A small image super-resolution model, trained from scratch.
Training: soap at rate 0.0025, 8500 steps, batches of 64.
Data: trained on simulated telescope pictures of galaxies, 48750 training examples.
Rows from block 8, named by matrix and row number. Rows with one number belong to one neuron. Each number is 50 + 10 x the weight over its row's rms, rounded and kept within 0 to 99. All counts start at 0. After the name is the row's rms in percent of the matrix's.
# fc1: MLP up (model.blocks.8.mlp.fc1.weight, 480x80), inputs 0-79
# fc2: MLP down (model.blocks.8.mlp.fc2.weight, 80x480, transposed), outputs 0-79
fc1.396 065:34 35 59 55 66 69 37 47 43 51 53 49 72 45 54 53 46 33 57 44 56 29 35 56 34 40 49 50 49 50 36 59 58 40 37 42 55 38 66 57 39 45 53 53 54 52 43 44 36 64 30 52 45 55 35 53 50 43 36 67 56 49 64 43 48 56 54 45 38 51 48 45 40 61 50 54 30 67 45 59
fc2.396 067:62 56 60 53 46 50 66 55 57 50 57 43 33 50 60 48 56 70 56 65 45 62 57 55 69 56 55 54 50 61 59 44 55 65 50 59 49 55 45 48 76 59 52 61 50 58 61 53 64 55 70 67 67 66 64 55 71 48 73 45 59 41 52 59 47 50 34 54 56 60 50 56 55 50 54 41 58 61 51 62
fc1.397 072:34 43 59 75 61 56 57 29 67 68 49 50 58 49 50 59 46 58 28 37 46 50 54 54 43 45 47 54 37 32 48 54 60 68 59 36 48 64 39 50 34 37 50 42 36 48 46 51 54 55 47 66 35 38 48 46 57 55 65 55 60 54 50 60 44 57 53 57 64 56 49 53 71 46 67 51 51 51 49 43
fc2.397 083:55 55 36 37 43 38 45 39 41 45 56 48 51 66 36 50 66 67 73 47 45 56 24 56 56 49 42 44 55 62 49 55 60 32 52 70 53 38 58 51 60 56 57 52 63 61 44 48 62 26 44 51 67 46 61 45 51 51 44 51 49 51 58 45 49 49 59 29 39 47 69 51 38 51 39 48 34 56 47 51
fc1.398 088:38 42 61 40 34 63 50 44 40 45 55 64 45 68 44 53 40 47 44 63 23 59 38 62 59 62 47 52 46 49 46 55 60 48 51 54 35 46 51 46 53 38 43 57 51 49 61 58 45 24 50 40 47 59 47 47 61 58 41 53 45 59 59 44 48 62 69 29 43 47 51 46 66 59 54 32 64 43 30 53
fc2.398 106:45 58 31 62 68 34 56 45 53 46 39 61 45 55 48 53 48 49 50 66 52 58 52 44 49 45 47 66 50 54 55 57 29 58 49 46 25 42 61 74 42 39 39 61 46 56 56 44 45 51 59 38 73 46 50 51 46 40 55 32 47 54 54 61 44 41 62 44 59 49 46 34 59 40 47 53 74 33 45 45
fc1.399 112:36 65 48 51 43 43 54 39 45 47 57 42 52 39 54 62 51 58 39 60 51 52 59 60 79 29 37 59 58 44 65 62 40 60 36 47 58 48 51 36 39 45 53 38 49 56 64 52 53 38 49 54 63 69 57 59 46 58 52 45 46 58 38 31 48 53 39 41 45 34 36 44 46 40 56 38 56 26 55 61
fc2.399 105:37 41 35 41 44 64 41 65 59 57 68 43 39 53 52 61 65 46 49 44 48 65 42 48 45 47 53 52 56 62 46 49 41 46 68 56 40 34 42 53 40 60 58 42 43 43 56 56 69 47 41 71 59 43 47 55 42 26 45 57 50 54 60 63 29 48 51 57 44 61 50 46 59 65 47 35 31 48 37 62
fc1.400 118:60 57 52 67 41 40 50 35 52 47 64 60 45 50 47 51 60 42 18 34 53 54 54 47 61 54 39 40 50 51 26 56 42 49 56 56 40 48 58 38 46 40 47 43 44 40 37 50 61 63 42 52 49 52 54 39 56 48 63 61 57 49 36 36 59 59 57 53 40 65 39 37 49 31 63 54 64 48 55 71
fc2.400 103:60 59 45 52 38 40 42 29 54 61 48 48 62 47 48 20 52 60 50 60 41 65 31 48 39 57 48 55 60 51 74 41 63 41 39 37 62 55 50 46 43 45 65 39 39 57 51 46 51 57 44 53 54 44 35 50 65 39 41 41 45 67 58 64 61 60 41 54 60 48 57 35 39 56 59 54 59 43 41 42
fc1.401 097:47 37 47 27 44 43 51 61 39 41 54 51 62 55 51 66 55 41 43 56 47 43 54 45 55 60 27 49 57 52 60 57 41 67 56 55 57 43 33 59 49 51 64 61 66 54 54 33 61 30 43 57 39 43 50 49 51 59 42 59 29 51 40 55 51 31 44 56 56 48 43 33 70 33 48 52 45 44 37 62
fc2.401 093:53 50 42 55 64 47 37 47 59 59 28 46 35 47 50 46 31 48 66 37 27 40 45 43 36 51 53 34 57 38 47 45 49 46 41 48 54 46 48 44 49 55 49 60 51 32 60 72 27 49 46 57 53 38 58 39 61 40 53 48 44 43 58 42 52 39 50 34 33 45 48 73 41 53 66 47 49 45 40 44
fc1.402 108:45 47 36 56 54 39 45 30 47 52 37 53 54 29 35 34 57 41 54 41 56 62 54 61 63 55 54 48 75 50 51 44 47 50 59 54 44 75 56 52 36 49 69 59 56 62 31 48 45 66 58 51 32 56 44 54 55 44 29 60 53 56 59 31 56 51 52 43 48 45 48 44 49 47 69 59 41 41 43 48
fc2.402 107:47 52 52 44 47 37 57 55 45 37 54 50 71 53 58 46 60 37 68 46 37 57 58 52 36 43 61 53 53 50 72 49 44 39 54 25 47 43 50 47 48 60 64 34 48 56 64 36 57 61 53 44 43 34 62 44 55 64 61 53 73 44 56 43 39 58 54 47 47 52 42 61 34 52 43 54 56 53 26 34
fc1.403 117:51 55 34 71 51 44 54 64 37 30 50 45 61 39 41 37 49 58 49 59 43 52 41 46 46 37 53 57 54 54 65 48 43 58 56 31 51 54 34 45 68 47 47 33 42 38 49 45 47 51 47 62 60 29 65 67 60 51 50 35 40 36 64 39 48 48 35 52 41 56 39 38 60 52 35 61 57 56 61 57
fc2.403 103:38 50 58 58 51 73 34 33 43 41 46 51 48 43 65 49 68 44 49 38 34 45 57 61 42 62 54 33 48 52 44 55 45 57 36 66 55 45 52 63 53 42 53 48 48 44 43 65 48 63 64 43 56 52 56 41 29 54 38 41 51 46 60 44 39 41 64 35 59 51 38 53 51 30 66 66 54 38 34 48
fc1.404 114:38 35 49 68 45 50 57 39 28 47 65 58 59 67 56 51 55 58 52 47 55 35 53 56 46 51 43 50 35 50 47 65 50 45 66 55 48 41 65 45 48 50 63 57 48 66 41 52 44 53 50 47 29 65 37 69 63 57 35 35 46 61 43 44 68 50 36 53 53 57 46 53 31 34 40 48 42 46 55 37
fc2.404 107:44 57 46 56 21 39 58 42 47 53 62 46 51 30 34 60 46 47 53 54 43 57 50 43 58 50 42 35 56 45 67 47 39 45 37 54 45 45 40 59 29 63 43 31 58 60 54 49 52 42 58 36 64 31 49 41 50 29 55 53 47 39 61 43 48 53 56 44 40 30 57 52 46 42 43 46 68 44 48 62
fc1.405 102:37 56 53 67 76 53 61 56 58 40 62 62 34 55 52 37 42 59 56 63 56 36 57 39 40 57 44 46 60 56 55 46 50 55 52 64 48 55 46 45 49 48 47 57 42 40 47 51 52 44 61 50 18 46 68 52 36 41 59 64 43 48 26 50 41 35 49 45 53 51 50 54 69 42 66 45 55 49 48 34
fc2.405 101:49 48 51 24 57 57 60 58 39 79 48 52 45 57 38 59 61 36 53 44 46 53 47 73 55 53 67 59 24 44 48 42 56 49 63 48 57 35 51 35 59 54 60 54 51 54 56 45 39 54 40 45 50 57 49 47 54 55 31 51 45 51 71 55 59 38 57 49 55 45 31 48 51 62 44 45 41 39 63 62
fc1.406 094:61 53 60 40 60 24 36 49 37 68 59 60 48 37 59 47 46 45 45 58 43 66 60 40 50 38 72 40 66 59 40 45 42 46 55 50 43 54 63 50 54 43 58 48 60 50 40 57 34 50 46 50 53 46 39 66 49 64 46 50 53 59 45 37 34 53 56 44 43 42 37 69 60 50 45 23 43 48 40 51
fc2.406 093:35 70 59 42 42 52 47 60 62 28 48 55 52 35 47 53 57 50 43 51 52 54 56 56 63 33 58 71 39 49 51 42 42 45 37 53 51 55 70 50 54 46 64 57 55 60 55 25 51 48 53 54 42 36 53 46 43 48 56 42 36 39 65 45 44 59 52 75 45 42 48 60 35 35 52 55 75 58 50 46
fc1.407 093:31 63 41 62 36 67 43 43 50 53 38 38 40 35 52 51 24 44 50 45 44 51 44 46 69 47 65 46 48 44 45 36 41 57 60 49 42 43 64 32 65 50 52 42 60 67 62 53 51 66 51 50 64 40 61 51 41 62 32 49 51 58 47 45 50 46 39 50 31 33 43 54 69 48 54 50 55 51 56 56
fc2.407 111:49 47 48 65 57 37 43 60 48 50 36 54 58 40 47 44 65 61 63 50 28 39 49 40 48 54 56 60 56 60 52 42 61 39 59 57 42 36 55 42 62 52 33 36 42 41 53 50 52 48 30 46 36 63 57 55 43 38 46 48 62 39 57 63 48 60 55 44 67 46 39 58 44 66 41 76 54 50 27 53
fc1.408 111:58 54 63 48 69 62 56 42 44 54 44 62 40 67 36 28 49 40 50 47 40 46 62 55 28 64 67 57 42 62 54 41 38 48 61 35 31 56 30 53 43 54 40 46 43 54 55 41 57 46 51 51 61 47 44 35 29 41 45 48 43 58 46 35 46 50 45 62 58 48 28 49 39 56 54 59 53 60 49 45
fc2.408 090:57 49 45 48 41 50 33 62 51 52 59 53 52 46 75 52 43 48 50 50 58 50 32 50 38 48 36 54 54 42 48 62 41 47 47 70 64 46 62 55 69 55 58 60 38 56 49 66 48 50 29 65 56 53 33 59 56 25 57 31 43 45 66 68 72 50 37 54 46 42 59 55 53 45 51 45 53 58 47 54
fc1.409 104:52 35 63 52 51 50 57 37 50 51 29 43 64 53 40 48 36 33 41 59 48 39 53 63 56 69 51 56 70 71 45 58 50 64 56 35 58 55 47 35 56 46 54 51 43 42 51 75 36 50 62 37 35 56 61 51 49 52 23 57 62 50 44 55 49 54 50 61 57 43 36 62 45 51 48 41 50 40 44 50
fc2.409 120:57 43 51 44 49 45 52 55 62 53 37 31 61 48 52 65 52 49 49 61 44 30 67 52 39 57 64 50 50 31 41 61 63 37 61 34 45 51 38 63 45 56 35 62 42 50 49 60 49 43 65 56 59 71 63 38 49 53 39 60 56 51 54 55 26 39 41 58 41 63 46 49 58 67 59 50 42 47 41 65
fc1.410 105:57 46 46 46 45 42 45 44 69 70 45 53 57 39 59 51 31 56 55 65 58 37 54 72 35 40 38 41 42 44 54 67 44 69 48 49 61 49 48 47 39 47 65 51 54 38 50 49 34 59 38 63 47 45 30 41 48 69 53 59 50 44 45 64 57 48 39 65 63 54 56 49 59 58 47 57 63 45 58 32
fc2.410 114:57 52 53 65 52 32 53 36 34 45 56 54 34 52 61 44 68 40 41 38 59 42 53 54 68 59 62 50 38 51 49 42 44 45 61 46 42 63 64 51 55 69 32 58 35 62 55 57 43 43 65 47 44 55 60 59 64 42 62 41 58 61 62 34 49 74 50 46 49 67 52 54 45 53 41 52 34 43 46 45
fc1.411 064:51 66 27 32 45 51 35 30 64 45 41 46 32 45 56 52 47 62 66 50 43 45 51 34 53 59 43 45 30 44 53 37 55 44 46 45 31 57 57 60 42 46 47 56 56 60 28 59 35 59 64 51 46 48 67 45 61 56 58 60 50 57 25 38 40 51 40 48 52 47 62 47 54 46 51 46 47 57 45 49
fc2.411 059:42 26 60 40 56 58 63 71 35 48 37 50 62 54 34 41 39 31 51 62 57 40 43 59 58 47 54 43 65 34 50 58 51 53 53 40 53 55 48 37 51 63 56 39 50 48 51 22 48 43 52 32 49 56 42 59 36 51 51 46 49 42 58 59 53 39 53 48 50 74 29 53 54 54 44 48 60 57 46 63
fc1.412 077:45 50 50 46 60 35 51 60 50 51 32 52 65 49 55 64 57 49 63 42 45 51 40 80 34 64 48 43 47 50 55 41 45 58 38 61 56 41 58 57 49 54 56 50 50 39 53 49 78 52 50 54 54 44 53 43 31 54 39 53 60 44 59 61 68 39 52 65 35 54 39 68 40 55 29 58 42 49 64 49
fc2.412 074:41 50 50 73 45 51 62 42 52 48 55 61 31 47 58 41 43 45 50 55 46 36 60 29 42 43 36 45 58 50 50 48 50 39 61 44 45 60 41 41 51 34 48 56 37 47 44 40 34 49 47 47 57 55 52 45 38 38 54 45 45 40 47 36 19 47 32 33 57 50 50 49 44 44 76 33 48 45 34 44
fc1.413 076:41 42 61 46 49 54 42 45 48 38 37 60 46 36 61 64 59 53 40 33 63 35 69 46 53 51 43 57 54 47 38 64 47 57 57 54 49 63 48 46 33 60 68 61 32 37 60 50 57 50 37 49 65 30 71 59 57 62 44 35 54 40 56 44 35 36 56 54 65 42 45 51 57 45 56 53 41 64 51 57
fc2.413 085:69 69 33 60 62 45 28 34 37 63 53 39 64 45 41 41 47 48 64 44 32 62 34 48 48 51 68 48 58 47 54 46 56 38 39 58 47 29 50 53 63 55 43 40 51 62 52 52 37 53 55 38 49 61 52 60 47 38 46 50 50 64 46 64 45 60 59 47 58 53 58 50 59 37 51 59 29 44 60 44
fc1.414 085:43 50 58 50 58 56 44 43 63 41 25 55 55 56 48 61 57 35 56 62 59 41 41 48 37 51 40 47 47 62 59 61 53 16 62 42 42 56 52 47 44 40 63 52 54 44 40 49 43 60 43 52 31 29 48 51 43 62 58 64 56 37 64 47 56 62 41 66 46 48 56 43 44 74 40 44 49 57 47 49
fc2.414 085:63 54 34 41 42 50 62 58 29 53 53 46 25 49 48 32 54 70 57 49 49 43 34 54 60 55 37 48 51 44 58 49 56 70 49 46 63 59 60 51 54 52 46 46 39 58 64 31 48 53 56 49 48 37 70 35 54 45 58 53 53 63 51 46 53 55 35 52 51 49 46 69 31 26 50 38 47 59 53 46
fc1.415 096:47 67 51 51 45 47 61 52 31 42 42 66 51 47 53 37 41 61 41 67 69 56 41 47 43 50 50 63 49 62 44 53 44 65 61 47 65 35 54 40 52 52 35 62 41 58 62 67 54 53 52 45 49 51 39 51 50 60 52 55 29 53 58 31 42 40 44 81 44 47 49 46 46 42 41 46 59 42 48 27
fc2.415 103:36 45 45 57 56 49 46 69 58 43 65 39 61 44 45 46 42 61 49 46 50 50 48 46 42 65 54 51 65 51 57 70 64 38 33 44 52 60 51 58 54 45 39 51 59 56 49 37 52 31 22 71 63 66 43 47 46 60 52 41 49 53 49 65 40 56 49 48 30 47 54 36 64 51 51 42 48 37 47 70
fc1.416 083:51 43 51 42 55 44 35 53 39 57 55 60 37 53 37 61 34 40 44 40 64 36 70 54 41 69 55 57 51 55 52 56 56 57 52 48 68 36 42 38 49 61 45 53 27 39 69 54 40 59 72 53 54 50 40 49 38 45 44 43 54 45 70 50 50 49 47 55 37 39 30 51 62 57 34 51 49 50 44 64
fc2.416 080:44 58 57 66 45 53 65 35 51 59 53 40 64 50 69 50 50 53 54 49 40 62 52 45 45 37 45 37 49 40 41 45 41 56 39 57 37 60 65 68 62 43 53 64 61 58 43 52 45 50 39 55 58 57 65 59 46 67 53 49 53 42 35 59 43 46 56 38 49 69 62 63 35 51 65 70 56 29 42 59
fc1.417 086:56 47 42 39 62 31 61 50 53 42 47 46 52 26 40 59 47 55 54 39 49 64 48 48 52 43 61 51 50 62 52 46 48 47 27 44 38 53 58 44 68 56 43 50 58 53 63 36 60 38 54 62 39 71 63 38 31 39 54 52 48 51 51 66 32 36 54 62 65 46 48 79 54 53 55 49 56 45 54 55
fc2.417 082:67 53 56 62 43 67 40 40 53 57 55 65 60 71 41 48 46 52 63 48 58 53 55 51 68 39 41 39 54 56 57 35 51 49 55 45 51 57 46 42 27 40 50 46 47 22 60 39 36 46 65 27 52 39 47 56 54 57 54 50 55 35 56 50 61 67 38 41 50 50 64 36 43 46 47 46 48 62 35 48
fc1.418 097:46 44 52 35 37 37 65 52 42 34 56 70 65 46 53 57 46 30 59 25 51 56 41 39 40 49 25 56 57 56 42 41 54 57 60 45 53 64 53 50 47 33 41 36 54 69 56 63 54 50 38 49 43 61 57 49 50 62 49 43 27 53 45 64 51 61 65 49 55 50 54 43 44 40 48 51 48 49 64 44
fc2.418 104:50 57 49 53 67 43 59 60 68 46 42 43 43 55 43 53 37 55 58 62 66 53 45 43 51 46 65 60 55 39 33 51 60 38 58 43 43 42 48 30 56 56 48 44 60 52 49 27 50 56 61 54 29 37 50 51 48 62 41 58 54 40 53 63 50 35 55 48 53 41 34 48 34 57 70 75 35 48 37 43
fc1.419 113:59 69 71 54 39 35 48 53 43 48 53 45 50 25 51 39 51 54 52 50 46 56 42 40 37 60 50 31 46 43 46 63 63 46 55 59 38 64 49 71 41 59 52 61 36 50 40 40 39 61 43 49 60 52 55 53 73 54 47 38 56 43 43 60 55 65 53 40 56 33 39 60 64 56 46 54 40 62 39 61
fc2.419 120:33 46 73 62 64 62 56 62 57 50 56 53 33 60 65 40 42 66 51 30 66 52 36 53 40 48 55 66 62 51 66 57 44 52 52 51 45 49 56 39 52 60 34 57 64 44 41 42 56 29 43 67 55 58 62 51 52 60 45 51 37 47 60 39 45 50 44 56 49 69 46 56 62 55 55 42 42 40 53 58
fc1.420 107:59 61 36 53 53 47 58 34 43 50 43 63 65 58 58 42 75 40 52 47 40 71 48 47 50 43 52 59 62 66 58 63 48 57 41 35 67 38 56 52 55 43 62 44 30 52 40 54 42 46 27 60 38 48 26 51 47 50 60 50 53 42 41 53 55 49 52 57 72 47 48 54 53 43 56 61 33 50 42 45
fc2.420 110:40 66 39 52 59 37 43 50 33 53 62 54 56 50 56 40 43 47 49 51 63 41 50 83 38 47 49 65 42 42 65 62 74 50 54 57 51 57 51 45 49 41 45 63 51 40 60 41 72 56 38 38 30 46 53 59 59 58 36 51 67 44 56 49 56 63 58 54 45 48 34 45 51 40 38 51 55 40 47 55
fc1.421 099:62 60 38 62 42 35 47 40 57 50 37 65 68 62 50 39 67 53 56 35 64 46 55 58 44 48 45 43 58 46 39 55 40 59 63 44 70 41 44 54 63 63 41 57 51 50 54 34 41 45 39 37 43 47 35 44 51 49 47 31 28 57 56 47 43 46 46 53 49 69 61 57 41 33 44 40 53 37 63 51
fc2.421 106:57 71 45 41 55 52 37 66 58 62 47 63 37 66 48 59 46 48 38 40 43 38 57 45 58 49 56 37 45 52 75 57 65 49 48 34 32 57 46 50 59 37 43 47 39 62 48 48 36 34 59 48 47 67 40 57 69 54 39 48 50 56 66 53 55 62 34 50 52 41 35 38 62 51 54 52 50 56 53 66
fc1.422 064:59 54 56 22 52 50 64 46 63 59 55 44 61 56 39 57 46 38 69 48 47 52 46 42 50 46 40 44 52 51 49 55 38 52 51 21 46 63 48 48 57 66 40 39 45 59 43 36 43 54 58 45 48 54 43 52 56 47 27 58 51 56 46 42 41 54 53 38 59 43 38 32 56 50 55 56 49 80 74 50
fc2.422 062:42 67 51 53 49 43 48 68 36 57 39 62 40 42 59 59 63 35 44 64 50 26 44 51 41 51 63 42 46 43 44 52 61 45 53 66 51 30 51 41 42 28 45 48 66 53 45 64 63 55 47 60 68 41 52 48 45 42 61 56 42 47 55 44 65 44 45 59 47 62 51 56 55 57 41 41 57 26 36 61
fc1.423 107:47 46 40 37 72 35 58 48 37 66 31 64 44 58 37 60 51 55 47 61 47 62 24 65 46 40 37 50 43 51 53 41 54 55 46 51 30 54 61 52 36 43 42 41 42 51 54 55 61 39 52 45 61 50 47 60 43 59 46 48 69 57 82 49 54 46 65 60 51 53 51 53 52 36 45 48 51 60 48 42
fc2.423 103:75 50 54 51 42 41 62 50 52 38 64 31 51 50 54 32 58 45 55 47 40 47 59 45 47 60 41 35 57 50 38 41 54 43 59 58 51 62 46 53 52 63 37 55 67 47 34 40 40 55 47 56 29 56 55 36 48 35 57 51 40 52 32 70 36 33 43 53 48 55 53 49 52 41 74 54 56 43 67 47
fc1.424 087:49 55 40 57 51 39 43 59 46 45 40 61 67 46 47 39 45 34 50 51 56 52 60 48 54 28 62 45 58 72 44 44 64 53 48 55 45 42 42 54 53 53 65 51 53 47 59 59 48 36 43 25 58 63 43 38 49 32 60 45 39 46 41 42 28 58 68 49 58 54 42 67 66 40 67 33 50 51 53 56
fc2.424 090:43 60 58 61 56 65 59 50 54 50 53 60 43 60 60 65 51 39 63 58 51 62 56 47 35 71 46 56 69 49 71 55 47 68 55 54 68 54 38 47 45 38 60 65 45 35 59 59 47 66 59 65 39 49 44 59 55 36 35 45 46 56 62 55 56 54 64 41 49 48 61 37 49 51 41 39 30 52 62 59
fc1.425 085:48 56 33 47 48 53 48 52 52 43 56 62 54 43 58 63 59 60 58 41 66 37 53 58 39 52 24 50 56 42 54 56 56 61 55 48 57 48 40 57 49 53 35 38 44 59 38 58 47 36 49 57 40 54 35 43 63 66 65 59 30 60 28 50 36 43 57 22 55 56 53 38 64 38 42 52 59 53 59 43
fc2.425 086:41 56 49 37 46 72 52 61 52 59 24 32 61 61 63 60 55 40 50 47 50 50 47 35 63 54 78 50 47 58 57 55 46 46 51 34 57 35 49 48 40 61 52 59 61 41 60 37 45 46 42 53 54 53 46 57 44 28 46 48 67 71 56 48 61 28 47 46 50 41 45 47 49 67 57 45 52 53 47 54
fc1.426 100:49 50 52 40 64 45 28 55 55 50 51 56 49 41 42 57 31 42 51 72 55 46 59 57 54 43 43 59 41 69 60 42 59 28 26 50 49 58 59 35 42 34 43 59 54 32 52 51 44 47 38 42 48 52 50 33 54 65 52 57 47 52 59 60 45 35 56 60 39 41 41 52 55 57 57 61 54 38 73 57
fc2.426 103:48 50 47 48 66 44 47 44 52 36 49 79 61 54 46 36 52 52 41 52 28 47 42 48 45 58 37 47 61 29 78 56 48 49 56 34 61 48 53 38 50 39 68 48 48 53 56 40 55 47 51 39 55 32 59 49 43 44 78 50 34 48 53 62 51 60 41 61 58 53 44 41 51 43 49 48 52 55 36 39
fc1.427 091:51 48 54 53 37 49 46 44 60 60 51 45 30 50 68 59 37 38 47 68 54 29 55 36 38 39 47 46 45 40 40 37 61 43 70 40 53 43 50 50 53 43 47 46 60 55 50 43 46 28 63 61 52 49 52 42 42 56 44 57 62 60 46 35 65 61 40 46 29 47 56 28 64 52 53 40 63 34 49 59
fc2.427 099:75 41 66 33 59 51 54 47 49 45 61 59 54 49 46 28 49 42 55 39 41 55 58 65 36 56 47 47 58 44 60 50 40 54 51 41 50 49 47 42 50 42 44 55 35 43 51 48 54 58 28 45 23 44 46 53 63 39 52 49 56 46 69 48 46 31 54 52 66 36 34 69 38 46 43 65 40 60 46 47
fc1.428 116:46 42 44 43 52 38 37 47 40 59 43 35 37 45 79 45 52 49 45 61 41 59 52 65 47 64 46 40 44 69 49 82 43 47 50 48 32 47 57 61 59 34 50 52 50 46 45 44 45 39 42 49 51 59 59 59 45 69 59 50 45 38 64 36 60 35 61 50 53 49 51 38 41 50 42 53 34 61 50 57
fc2.428 136:53 54 43 40 56 32 46 57 45 54 46 39 35 38 57 74 47 36 41 43 51 40 47 58 59 63 65 54 43 63 35 59 67 49 60 37 27 55 59 63 47 39 37 35 47 53 69 42 45 57 56 53 45 45 49 61 45 39 67 47 59 43 44 53 54 60 61 42 42 54 58 47 61 71 37 37 45 58 50 53
fc1.429 118:49 53 63 62 56 49 55 42 39 67 46 48 45 44 42 55 43 66 49 43 45 39 51 41 59 58 55 40 64 65 34 38 49 38 69 49 47 48 70 38 40 28 54 58 72 54 53 49 58 46 41 56 55 54 52 58 53 50 41 40 44 56 61 28 60 32 45 40 34 72 51 65 45 44 50 63 54 40 48 42
fc2.429 127:51 43 53 33 50 60 52 41 74 54 43 44 47 49 49 53 60 48 68 56 54 44 51 39 59 62 67 36 42 47 39 53 58 44 43 39 71 45 50 56 68 42 38 35 55 39 40 66 55 51 56 52 52 46 60 46 28 27 41 42 46 47 40 35 45 54 61 43 44 60 44 63 35 54 45 45 70 50 57 63
fc1.430 090:38 49 63 45 45 58 26 42 42 49 63 56 57 57 61 57 56 47 51 45 55 34 43 46 66 42 54 34 50 63 37 52 45 75 53 52 38 48 40 50 47 54 79 67 49 57 45 50 44 32 58 30 29 49 55 62 55 66 56 57 50 51 48 47 37 52 55 42 43 59 61 63 55 44 51 53 37 49 56 65
fc2.430 096:64 37 29 53 49 52 51 62 58 50 39 65 48 35 66 44 57 57 41 57 34 35 70 53 45 59 57 61 58 28 41 49 54 37 41 33 52 57 44 47 34 49 51 58 43 42 49 51 54 58 26 51 54 50 39 49 69 37 62 41 43 56 43 37 43 56 48 47 67 32 41 56 49 39 49 48 61 43 57 44
fc1.431 107:68 59 51 42 58 42 54 43 27 51 45 69 41 40 67 53 61 69 47 40 57 45 48 64 43 54 49 59 54 34 33 41 51 54 58 41 56 44 54 52 33 54 46 55 53 51 41 54 57 54 49 46 67 48 46 61 43 54 45 41 47 64 38 42 45 27 66 56 22 55 41 56 39 44 65 50 55 38 41 41
fc2.431 104:52 43 54 56 41 63 43 71 54 34 49 59 45 44 41 57 47 45 47 60 38 52 66 49 40 26 54 38 57 56 46 65 35 45 41 67 39 51 45 53 65 48 68 58 52 58 40 44 59 59 40 68 35 56 48 41 44 40 46 52 58 53 60 52 43 60 35 54 72 51 63 37 59 70 43 59 48 54 63 59
fc1.432 065:42 43 52 66 48 61 65 47 69 59 56 33 69 46 57 57 30 50 53 36 44 62 50 36 37 35 47 34 57 39 67 63 43 59 43 46 46 51 58 43 52 45 68 55 36 60 48 45 61 50 34 60 43 47 55 48 55 41 46 51 62 64 67 44 38 50 46 39 37 48 50 39 50 64 59 42 44 46 61 66
fc2.432 066:59 54 47 47 67 41 54 49 46 64 60 56 39 35 51 60 68 60 45 75 54 59 37 53 63 53 64 52 50 55 30 52 44 49 63 50 58 47 43 36 59 48 48 32 56 49 47 49 56 33 42 53 61 51 53 60 60 55 45 41 33 31 46 52 56 67 55 62 70 58 58 36 51 39 46 38 46 64 31 53
fc1.433 106:54 61 28 35 38 56 49 45 40 55 71 44 43 60 47 62 36 59 41 42 41 23 62 58 60 43 48 36 56 54 58 56 47 36 55 51 49 46 45 59 60 60 40 38 68 53 48 48 64 39 49 39 63 39 34 54 47 63 63 58 43 60 56 54 49 49 43 42 48 60 58 46 40 40 61 34 69 47 47 60
fc2.433 100:42 51 76 80 57 49 75 65 51 51 37 49 52 53 51 55 54 69 41 55 54 55 36 39 48 38 51 65 56 38 37 63 42 53 45 50 54 43 50 48 55 55 45 58 68 47 44 42 43 51 58 55 36 44 65 54 51 42 35 39 55 57 53 46 52 40 58 52 53 59 43 58 61 73 64 44 32 41 54 57
fc1.434 078:28 39 54 45 42 23 49 48 60 39 51 46 40 31 56 54 41 53 53 63 47 47 54 49 53 62 54 58 48 44 34 59 57 40 25 43 51 64 47 45 55 44 58 45 45 54 21 53 47 51 44 58 62 64 64 51 60 54 58 61 71 49 42 47 42 39 61 46 55 39 64 54 40 41 57 59 67 43 45 45
fc2.434 080:57 43 66 71 46 61 48 53 43 66 49 40 50 61 37 36 59 56 55 41 52 53 42 47 35 48 51 43 60 44 63 51 35 67 62 50 55 65 48 45 51 57 46 59 41 30 70 62 54 50 54 37 38 52 32 44 54 41 34 43 41 53 65 42 50 55 42 27 40 58 43 42 54 58 43 49 37 32 51 62
fc1.435 075:54 68 49 55 58 35 39 59 42 41 40 61 46 51 56 46 52 49 61 31 60 39 58 48 56 53 56 53 56 48 41 75 28 43 47 48 77 51 45 34 53 54 52 46 51 55 62 43 45 38 61 33 63 59 64 72 52 63 52 40 52 49 43 40 66 46 61 53 45 52 48 43 36 52 56 31 62 53 46 39
fc2.435 084:64 36 48 30 40 66 58 53 40 53 50 41 61 44 50 55 59 55 39 60 30 39 58 38 55 43 45 55 40 58 48 43 74 51 55 40 31 44 62 60 43 45 47 46 51 54 54 45 53 54 33 52 46 47 58 37 41 48 45 45 42 63 56 54 45 57 42 54 56 26 64 63 55 43 40 67 38 46 34 72
fc1.436 128:50 54 51 30 57 38 56 37 61 52 44 64 42 63 63 27 37 55 40 47 57 40 50 46 45 46 53 46 38 51 47 64 46 54 57 44 57 34 52 51 50 50 48 41 51 34 44 47 32 48 45 53 36 47 59 55 42 29 55 60 59 55 60 47 35 52 45 69 60 56 42 64 63 65 48 58 42 66 67 27
fc2.436 127:62 58 50 48 66 34 65 54 54 39 50 55 58 60 47 77 43 58 29 43 44 49 35 56 32 50 49 57 39 54 47 59 57 47 39 46 54 35 44 56 34 42 41 66 48 47 54 59 24 52 51 52 43 57 44 63 40 50 44 41 71 40 61 40 58 52 50 31 45 62 51 48 41 52 57 42 37 65 53 55
fc1.437 128:50 48 57 49 46 44 62 29 47 55 65 48 43 50 61 47 37 45 62 62 37 43 41 63 58 68 47 49 58 53 43 45 30 38 36 39 31 63 68 55 62 50 62 46 53 44 52 57 31 60 64 49 49 33 44 36 46 45 48 44 56 48 59 61 65 51 54 37 56 46 46 65 52 71 42 66 42 35 44 51
fc2.437 139:57 58 62 48 55 48 43 59 65 38 44 43 47 63 52 63 55 44 14 43 62 47 42 33 42 24 57 52 53 49 48 41 44 46 48 54 43 45 70 51 56 52 50 62 46 47 61 51 37 48 50 69 53 44 63 38 53 54 45 56 53 45 58 57 40 41 36 32 34 64 34 59 47 55 58 52 40 52 41 62